Weights of a small multi-label image tagger: trained on fractals drawn by 1,000 iterated function systems, in grey.
Rows from block 2 of a small multi-label image tagger, named by matrix and row number. Rows with one number belong to one neuron. Each number is 128 + 32 x the weight over its row's rms, rounded and kept within 0 to 255. All counts start at 0. After the name is the row's rms in percent of the matrix's.
After each neuron's rows are labels from the 100 images, of 14848, where the neuron reaches its highest value: "patch colour" is the nearest of a few named colours to the mean colour under the peak. Only what is clearly more common there than usual is listed. The data: fractals drawn by 1,000 iterated function systems, in grey.
# fc1: MLP up (model.blocks.2.mlp.fc1.weight, 1152x192), inputs 0-95
# fc2: MLP down (model.blocks.2.mlp.fc2.weight, 192x1152, transposed), outputs 0-95

fc1.587 224 [108  90 158 138 102 129 123 137  79 107 110 115 129 143 148 140 157 148 107 155 105 102  83 232 102 130 226 133  90  98 111 166 138  64  58  65 126  92 154 151 107 146 139 208 133 178 150 120 136  48  63 123 111 201  90 104 168 115  98 119 119 103 135 120 150  90 167 122 173 125 136 118 181 101 115 151  49 167 114 115  69 176 108 118 136 189 119 114 106 126 155  85 138 104  94 104]
fc2.587 298 [179 121 101 163 112 119 118 142 167 139 121 147 115 106 128  87 132 140 143 151 106 167 150 137  95 103 127 107 153 178 122 156 100 131 173 216 134 133 146 102 127 112 112  85 115 133  71 138 137 129 190 144 146  45 164 160 146 132 150 175 127 171 147 100  93 194  89 147 132 107 127 144 109 157  89  91 111 130 150 101 207  82 159 127 133  95 142 112 148 139  79 163  77 169  97 131]
patch colour: white

fc1.712 051 [ 82 154  92 147 197 106  96 192 150 183 189 150 136 127 113 132 140 108  85 112 147 162 167 121 110 120 125 154 105 111 144 103 129 174 110 150 209 158  99 126 123 135  78 164 171 113 101  88 122 129  87 125 117 131 110 117  72 141 122 119 144 124 200  97  65 117 169  86 115  80 176 181 133  93 162 103 108 142  89 110 117 110 182 108 114 122 114 125  68 120 138 105 131  76 148  84]
fc2.712 048 [167 117  99  62  98 118 141 100 135 110  69 129  96  81 134 139 137 144 207 129 168  83  87 133 115 134 121 130 129 105 132 130 125 146 111 155 163 170 125 210  99 132  45 140 119 136 116 147 120 104 121 117 112 147 127 121 161 118 124 132 123 135  89 106 128 108 137  83 121 185  60 124 162 147 144 142 150 127 129  98  96 100  99 128 105 172  63 141 247 131 121 128 111 148 174  77]
patch colour: grey

fc1.491 063 [152 105 170 105 156 126 120 103 109  35  98 124 138  68 139 140 139  16 121 111 116 144 111 133 162 127 138 188  78 106 150 125 129 123 123 137 117 151  97 111 143 149 164 139 109 124 125 146 130 151 145 117 132 123 136 143 119  34  91 140 132 123 238 107 128  93 122 124 135 145 161  97 133 144  46 135 136 173 153 131 130 134 154 153 104 127 140 139 115 181 148 131 114 171 112 126]
fc2.491 059 [ 82 105 113  91 137 147 112 147  70 188  81 182  84 111 139 118 144 157 117 134  82 125 134 126 132 139 112 122 121 149 146 129  95 131 106  93  64 149 142 145 118 117 121 114 119 120 135 112 139 130 114 160 122 109 148 116 123 176 114 110 134 134   0 182 178 183  98 116 124  47 129 121 109 169 121  93 100 130 134 128 163 138 116 117 131 136 131 127 146 166 106 148 106  89  89 121]
patch colour: black

fc1.159 067 [100 173 105 129 161 103 119 188  99  54  94  96 166  52 144 136 161  95 150 120 159 126 128 145 131  86 124  96 154 160 117 151 118 168 167 147 127  85  40 146 152 133 134  99 104 123  90 122 143 132 165 131 113  81 129 120 107 168 164 124 125 127 204 110 120 168 156 172 121 155 172 121 136 128 144  84 101 102 117 120  87 142 139 104  95 143 122 138 136 127 163 153 130 169 127 145]
fc2.159 063 [ 97  85 128 185 136 134 137 101  62 147 205 142  70 126 101 133 132 126 189 126 117 162 160 115 139 144 116 164  81 120 138 121 111 125 115 113  55 170 120 169 142 130 115 130 150 125 134 158 113 128  98 115 117 136 146 132 127 132 119 113 111 164  36 101 153 111 109 119 157 124 144 180 163 112 146  79 115 140 106 163 128 118 211 154 149 142 121 121  79 152 109 134 123 158  98 101]
patch colour: black

fc1.731 066 [ 85 175 149 112 151 106  55 233  70  81  99 128 192  47 139 142  99 168 196 120 114 105 172 120 135  91 130 126 143 116 132 124 119 159  95 125 145 101 170 142 137 120 188 115 113 117  66 139  55 111 178  76 143 147  95 126 122 112 128 125  91 173 123 113 148 135 136 153 119  79 144 145 110  72 134  74 106 124 126 120  78 125  99 179 104 122 102 136 137 151 148  99 145 192 129 100]
fc2.731 053 [110 129 136 145  82  93 149 119 119 152 187 109  69 141 125 141 197  98 105 119  85 177  69 121 130 166 118 104 101 105 145 126 131 121 140 130  32 133 143 100 165 124  87 118 190 150 122  97 100 131  96 164 120 142 146 159 160 146 138 118  94 145 111 136  92 129 122 115 120 150  54 146 147 152 127 133 128 106  98 123 114 124 152 150 174 138 136 116 152 138 131 182 121 168 140 139]
patch colour: black

fc1.500 064 [224  79 136 123 171 110 114 225 129 151 169 159 133 135 111 140 130 138  58 145 123  85 143 131 126 181 126 152 140 170 122 126 132 152 148 184 131 131 133  90 147 139  93 162 131  79 126 109  69 121 142 155  83 123  84 141 100 162  99 139 128 126 111 112 207 132 154 116 105 149  66 166 131 113 128 179 103 134 114 143  96 179 110  89 138 143 126 128 133 164 182 131 121 120 131  81]
fc2.500 050 [141 137 120 145 135 168 215 108 173  62 112 134 112 190 117 152 154 151 110 130 237 201 103 111 108  83 153 125 105 147 147 107 116  85 111 163 205  76 207 120 183 136 130 132 145 123  29 127 120 121 153  80 105 157 149 120 161  79 136 133 101 138 180 111 103  85 123 110 109 187 146 132 153  90 101 120 130 138 109 115 113  90 138 114 122 124 118 172 138  62 120 147 104 176 133  51]
patch colour: black

fc1.363 065 [ 87 131 144 174 195 131 101 106 154 143 106 124  71 153 158 130 169  37 137 144 123 189 129 137 152  80 124 180  73 117 129 127 128 164 134 164  61 140  79 117 135 145 124 140 152 150 133  98 170 121  64 114 120 115 108 109 152 109 136 133  90 201 164 135  91 115 131  90 126 119 161 117 102 156 141  97 125  80 117 141  90  77 165 151 121 117 122 132  61 170 150 134 115 100 113 110]
fc2.363 061 [110 100 107  39 113 104 153 134 119 142 113 131 125  65 126 131 170 155 170 133 144 114  78 119 129 164 111 121 125 111 108 140 121 180 109 140 178 190 111 205 117 131  91 129 100 151 127 128 136 116 159 148 153 139 135 129 162 131 120  90 153 147 140 110 186 173 101  82 128 144  72  94 181 139 143 133 134 142 104 103  97 178  77 159 145 126 124 108 187 174 100 104 106 130 142  90]
patch colour: black

fc1.25 058 [141 197 114 131 111 135 126  96 115 101 106 156  98  97 144 145 151  47 138 126  96 149  89 138 182 181 143 139 134  97 115 141 129 140 136  71 134 133 118 143 117 136 169  61  81 166 179 149 168 116 153  82 143  98 152 119 175 140 121 124  89 152 166 170 180 178  77 177 130 176 136 111 107 155 156 150 127 126 169 107 105 162 143  98 171 110 145 130 198 168 136 127 126 176 113  99]
fc2.25 055 [110  85 175 161 137  76 134 123 150 147 174  96 133 136 110 123 135 140 153 121 148 151 183 107 122 122 139 201  86 111 124 134 138 117 134 165  96  73 108 102 110 141 194 108 123 136 127 132 131 147 108 145 138 129 124 126  74 154 139 139 165 126  55  99 133 103  96 167 138 130 101 123 136 120 143 110 104 113 108 144 162 114 140 159 144 136  70  99  22 161 126 135 125 122 102 159]
patch colour: white

fc1.26 072 [101 165 116  91  49 208 226 195 132 124  84 156  91 186  94 132 107 141 135 157  94 140  87 139 126 255 127 130 155 140 125 140 126 136 105 113  79 128 172 110 125 121 112 112 110  76 176 150 159 133 133 126 134 121 120 143 138 126 131 128 133 127  51 153 164 121 136  57 143 125  74  90 195 124 131 113 127 162 125 136 112 181 126 100 168 145 152 122 148  99  83 171 122 152 134 171]
fc2.26 065 [125 145  97 177 172 143 156 118 156 108 186 150 190 100 105 120 121 122 123 112 148 141 154 131 163  91 148 115 117 154 143 128 135 102 116 166 212 137 127 142 142 132 117 134 138 112 114 118  73 149 155 108 123 130 150 135 125 139  96 150 167 100 255 131 104 129 145 211 127 174 154 159 101 158 137 146 146 145 126 130 172 104 112 127 109 131 119 146 125 104 173 112 142 170 103 122]
patch colour: grey

fc1.682 063 [ 21 153 123  81  33 159 153 132 136 142 110  97  81 212 103 118 144 102  39 145  97 179  83 134 121 123 140 114 133 134 110 133 110 125 138 119  98 107 146 110 116 135  82 133 137 131 148 138 177 127 122 142 127  94 129 111 193 140 138 137  80 117 106 161 171 114 144 138 132 161 119  96 144 219 111 135 127  92 127 155  85 148  91 145 172 120 111 127 147  85 108 139 119  81 135 131]
fc2.682 059 [132 122 123 194 164 115 147 150 171 110 152 118 133  73 121 126 127 140 151 130 134 127 114 132 125  92 134 137 122  96 117 130 136 139 115 168 187 155 108 170 138 133 139 125 146 134 135 127  80 124 158 121 103 146 128 160 127 142 100 147 140 134 255 113 133 106 117 171 135 154 102 111 156 103 137 108 137 129 117 120 136 112 119 144  76 136  89 142  71 147 131 125 118 152 126  67]
patch colour: grey

fc1.526 077 [ 85 210 104 148 157 153 142 180  65 122  97  88  99  94 137 122 132 115 222 125  96 136 115 139 113 118 137 129 162 153 122 149 124 157 119 118  75  82 104 127 129 127 136 126  90 146 111 141 180 148 108 105 205  93 124 125 177 179 166 106 102 178 118 184  49 168  92 110 144  99 202  53 114 143 176  80 125  80 107 152 134  97 162 161 128 116  98 113  79 154 126 175 146 124 135 106]
fc2.526 049 [124  96 111 132  70 120 143 106 151  98 221 165 162 104 117 131 130  98 161 115 133 145 101  93 157 144 120 111  39 144 147 146 114 161 123 151 205 201 110 139 159 130  75 138 167 115 169 113  99 139 123 136  94 152 146 156  99 208  90 135 167 117 159 101  85 120 138 200 149 142 125 169 144 157 174 168 115 126 135 139 133 180 132 164 148 108 110  88 186 141 126  73 143 145 127 131]
patch colour: black

fc1.116 071 [115 102 156 174 181 103  93 156  75  82 106 111 148  38 122 124 146 194 180 126 105  71 154 120 146 142 153 102 125 118 133 130 121 122 131 106 186 141 125 155 100 129 161 133 107 130  64 182 102 132 186 132 129 122 137 131 107  65 119 126 157 107 203  94 164 126 159 123 141 107 105 151 115 101  85  75 138 146 157 126  92 101 125 124 119 155 106 132 117 132 139 114 123 166 125  71]
fc2.116 061 [163 119 115 138  93  69  93 125 100 154  77 131 101 137 170 120 146 121 129 126  47 175 138 144 127 150 108 112 103 113 133 127 106 122 124 127  89 132 104  94 105 106  92 112 174 146 143  83 122 130 119 186 145 128 143 102 148 175 119 102 118 151  42 160 113 154 108 123 113  75  94  67 115 127 126 145 117 108 131 143 152  88 196 150 100 124 140 110 130 150 147 149 119  83 108 159]
patch colour: black

fc1.557 061 [106 122 107  95  63 103 132 150  92  50  56 158 107 125 121 131 110 104 183 107  70  89 127 127 173 101 151 143 113 104 135 138 123 135 142 142 170 132 134  96 113 128 134  82 107 145 129 152 159 157 164 113 112 138 155 112 127 132 199 136  73 115 104 147 150 151  96 218 123 117 143 100 154 123 123  82 120 133 147 135 153 140 135 137 160 141 156 128 125 133 120 113 135 214 123 128]
fc2.557 046 [109 105 142 184 146  76 119  98 130 177 145 157 126  81 110 116 135 134 120 130 147 103 182 113 132 141 121 182 110 161 139 123 107 119 126 122  89 116 110 148 133 140 155 130 102 108 156 140 173 124 113 121 131 118 155 139 111 165 109 134 137 110 140 139 147 160  69 173 124 127 110 112  97 161 129  91 109 117 116 132 167 146 204 134 122 127 135  96 183 135 125 128 147 131  80  84]
patch colour: black

fc1.11 068 [104 154 145 165 116 127 115 110  98  71  82 129 150  98 115 138 141 166 174 148 134  90 109 122 130 105 114 142 125 104 123 121 119 162 140  82 199 122 168 145 122 126 177 183 133 133  84 118  95 109 201  90 145 121 114 126 135 105 140 122  85 112 209  75 122 120 148 123 127 125 166 172 128 145  96  78 134 104 136 144 133 111 130 120  88 137 129 130 135 170 134 132 160 130 124  60]
fc2.11 064 [131 121 120 145 135  87  64 157  52 154 124 103 106 148 158 137 143 123  92 121  15 148 133 133 128 158 111 123 115  99 133 133 141 135 113 137  35 132 116 111 124 118  81 123 189 159 130 106 125 135 112 210 138 143 143 118 142 142 136 106 105 181  37 152 107 130 107 116 133  81 102 125 131 148 136 125 125 123 127 125 119  78 210 149 110 104 149 114 102 136 115 150  86 159 111 175]
patch colour: black

fc1.265 221 [113  76  55 129 101 108 126 225 118 124  97  83 119 129 173 135 159 106 115 149 109 119 160 208  47 125 194 106 124  97 120 154 104 104 122 110 140 115 114 142 123 177 102 198 126 126 112  94 127 133  79  84  70 159  87 120 125 127 195 135  91 118 104 123 167  95 165 106 156 110  90 137  95  97 114  80  56 183 129 112  55 170 118 173 132 136  78 120  90 117 110 107 127  53 109  98]
fc2.265 258 [216 171 152 118 167 176 170  95  77 127 111 148 146 131  72 142 144  97 180 125  84 137 127 134 141 209 154 160 100 148 119 152 100 130 111 127 115 179 158 150 173 122 164 115 152 107  93 154 115 108 158 201 199 101 149 135 142 134 122 137 145 142 173 105 114 129 145  77 122 111 197 108 110 142  86 126 112 143 138 115 122 122 156 138  85 126 166 167 108 156 127 171 183 156 143 119]
patch colour: white